config.yaml
train_examples: 195000
horizontal_flip: true
output_stride: 8
norm: "batchnorm"
kernel_size: 3
optimizer: "soap"
max_grad_norm: 1.0
max_steps: 7600
warmup_steps: 380
weight_decay: 0.09
Rows from block 5, named by matrix and row number. Each number is 128 + 32 x the weight over its row's rms, rounded and kept within 0 to 255. All counts start at 0. Numbers have three digits each. After the name is the row's rms in percent of the matrix's.
# c3: 3x3 conv, stride 2 (model.blocks.5.c3.weight, 128x64x3x3), inputs 20-23, a 3x3 kernel for each
c3.54 107:135151160120066146142168146112114108123113089113118099150116155096156089080078086160126106103116166121187247
c3.55 104:125143119132128110153138147079156107088151133104087156175093103096121135077061157089120108106113051163098110
c3.56 098:095123129103144145109170162094100178117099117111100076089106094120124111104168089134092152061106155103176168
c3.57 095:145082063107130097071124095075129128144147124190100081053143106066120152020111102092082167088104119108149138
c3.58 117:158145108168148104128151106143139160104148202129195149139134098189135149202141141128141117129130121175129115
c3.59 082:139152130118122121100140173122131166174140146166147169108097136105149111138093141128216127144130151138105157
c3.60 112:140134128151124136143113090114179140200144135171170117048065105104116115136068080131157127096111063123148076
c3.61 095:145106166127096154120153156078165073125127124132179205091118138124109121166158134073134140132117109107110114
c3.62 108:079064105082157167138165095113119178194089167134102138148084155139136153119096135115161118109123089144066031
c3.63 093:123185168106135142089098141147128109141141059088078128097078080070107056087152095143123114149117060149111055
c3.64 100:109096111148157124134180143109171105097104120132129113189182165115084104090084094088105097113110117104121127
c3.65 104:171158111209122100176082077126110152076131123160146159124169118119124164131092125181071168122139128120194191
c3.66 112:128117123094099149133146125136175123156134090136057073123096133174132170152117199138139140137127088121126040
c3.67 095:108091118126136146140071151160114112109109126147185159120102066129158100069092071179071083150126134147102081
c3.68 096:091085113111130126125072123157072190136156193149170139093090119161153129146085171143157183161149159145124158
c3.69 096:097112110164134124148137162087114124114105125147154123131104044158121104157143088149105106160118108086124126
c3.70 099:138132088134150099191141125173095108171119109101132051118120147119143112124143077127133093084155125073141083
c3.71 105:150141125163112100124119095142121085119142119115136108104075146120111101097162083172146118142099162100196098
c3.72 098:139154130103089172175182121132127163144130128123151170085161144138138065160151131106140128169168147151180143
c3.73 105:105104092076115033147142216119108112161138053096116179128171141116116135083146143162179134152113129130093124
c3.74 095:136121139162167105168150098120079124129132109105166097118081127122115142162070156146158168128155100119119131
c3.75 100:163139109158117120155141139186084091180139081122077117128118169155141207150110187135169097198102151119132140
c3.76 105:148127111089148098132116118112086151171139103134211153150172141142158163163153194124124113131161227118088149
c3.77 099:074114107119136108135186160154123138149131112143090128117139183110110142142146126123150154086118164115095124
c3.78 100:134083121138133126112091138190159133123155170150177223133076156125105163112190203127101123174129077095101086
c3.79 101:152156117115107080075080120155069125117124008117105138123167168157104130130123128086117134130153167137160198
c3.80 104:122149161142111134116097116141071048171136202218169114133142091172124159148100123128052087116113136096089112
c3.81 094:030098068087145142108062171108179146124120097110119143160128190122119121057128112124109116116155088190186146
c3.82 102:125105103158091124113126114052095084103142089096096075096158130082148144077100132169175178165127141123086085
c3.83 092:109099105123112206108154112134128132138160106172159164151172189189097165131085126089148121141127132121083132
c3.84 096:138084108087186095136069097165119104115128110106128043125130126080130128126084098197153110129121067150124083
c3.85 102:110140130141119155113173134087110121139140111076114178176121144111154152116043108152162169198074124158124143
c3.86 092:159167102136074106151133129141118114137069162126080110211123110157074079169093073088090134111122098146125131
c3.87 125:112108117128119124118136141119075090075131059122163200109149153103132158082159134161089117115104143133100175
c3.88 099:160149153157118137141096153147148094145109094123141171121094145146146059138092150141106088109129107132109099
c3.89 095:067110086078172098033141172109073097155153132135125091079168088094135117122088077147138076111137102123147106
c3.90 092:105191174191117132193131106081142179143142141120124111172137179127123167087063151152136168166162142165122146
c3.91 116:156159104126106099124162133155097134153108207202173143181230088220141048195077042142125119122145121138112103
c3.92 100:135115126129112135127131139062079101083103110114106083147139139220130028123121109146127132176124160179206186
c3.93 103:134097114112120166149149150147181129115170151085095147129085117119102097114114088109101108090108104124134161
c3.94 094:142101116115141146147085183122095097100131103152120141127128128062124156131130073108135103110149119176114105
c3.95 087:120159116136175099098120118142210146180101149145143187113103171147131111117158167082166150090140144123105177
c3.96 110:085098117123118115125134123172194189142114176110092150147166178139131134092073111104096135115096118120150137
c3.97 101:151180121190105160102141106138130124122121155154164189178155163150111124103138178140095124009088047047064127
c3.98 113:142136136098115158109141116080074128083092138157162101063130107087142089160148086069110143112116145113095110
c3.99 115:114147133156151089121064155093092128095121129119099111090131133054128156099190150108101125070130177197194213
c3.100 098:098123125087175115138104124075112051120089092060051037137105139123106130086120198129126166112138137096093181
c3.101 085:097064084099113153124154135119159116085099161113192094181138157170110118131114132150067135143102068143086165
c3.102 094:081166115131151070128126160082121107167145145128050066142150157099137104110061047158158103092116102093119135
c3.103 104:091154155122121090159177175165161133105161100175074149129192091159119092125101103097124109123137079122157163
c3.104 102:138109092093132105082145100078108209090108147095122160129192137161143141138172141115138126071113160042168178
c3.105 108:124105139141096133123070228154106137112163160080187179115104071153104142153097125164122121151141092185117006
c3.106 102:169132160168110099126114089166160201103127166088157199118072168119134128122118126079165097117164171097116139
c3.107 103:119026154075141236182217090160111090115132127132147124113098080147179117121101159058096133106107118125101156
c3.108 095:141106112173077172142144108152121110122101099087115108172167153196140189194163176129154188180159149145109126
c3.109 089:121149154092087147105147213131099134157131149142103139122140114118106136106093141146156107107148155139132122
c3.110 104:162100135131115137105173093060062148080105120104100068139107092114108201133119133136129173125115192127137170
c3.111 105:103098182153134111097069082130134165134159179152203126157127133096143192093129123122097125183117116160144140
c3.112 093:099154114125116183112141216122107156154117149145146149109115132105128099064083151070113194199120115134234131
c3.113 104:108138145113164145128136140118123157112126159161122131092117181125102101159142131122156129142133100131076110
c3.114 091:117105104098158115122120140106140090126144121100130103136101134151089151147170158106166098153127140143189149
c3.115 097:148096095063152088182168227132135176113114153174143135137116152074148092139088177174145156132130175127150084
c3.116 108:154092122148147101158119114101125142110106162090138165179074093120114047106073066090104125147119126080106135
c3.117 100:116093133175142103139064126114086229153161153124160106191171137152138178130134165078163104134123094128187125
c3.118 123:114154112114166113106129134140127145124143120106097120161125120129124145073197148096154157131125181200134163
c3.119 096:144148076157091083144184119154128098048132080099148190085096072164122098113162101113106133183167196127157176
c3.120 093:103123195055161087123113086147131108145150129153143119163158089095162203058127145141163091150166073131160142
c3.121 105:120170122095108127127189150170163146150133120168073117135146145095139093146142124122106106123133129137042094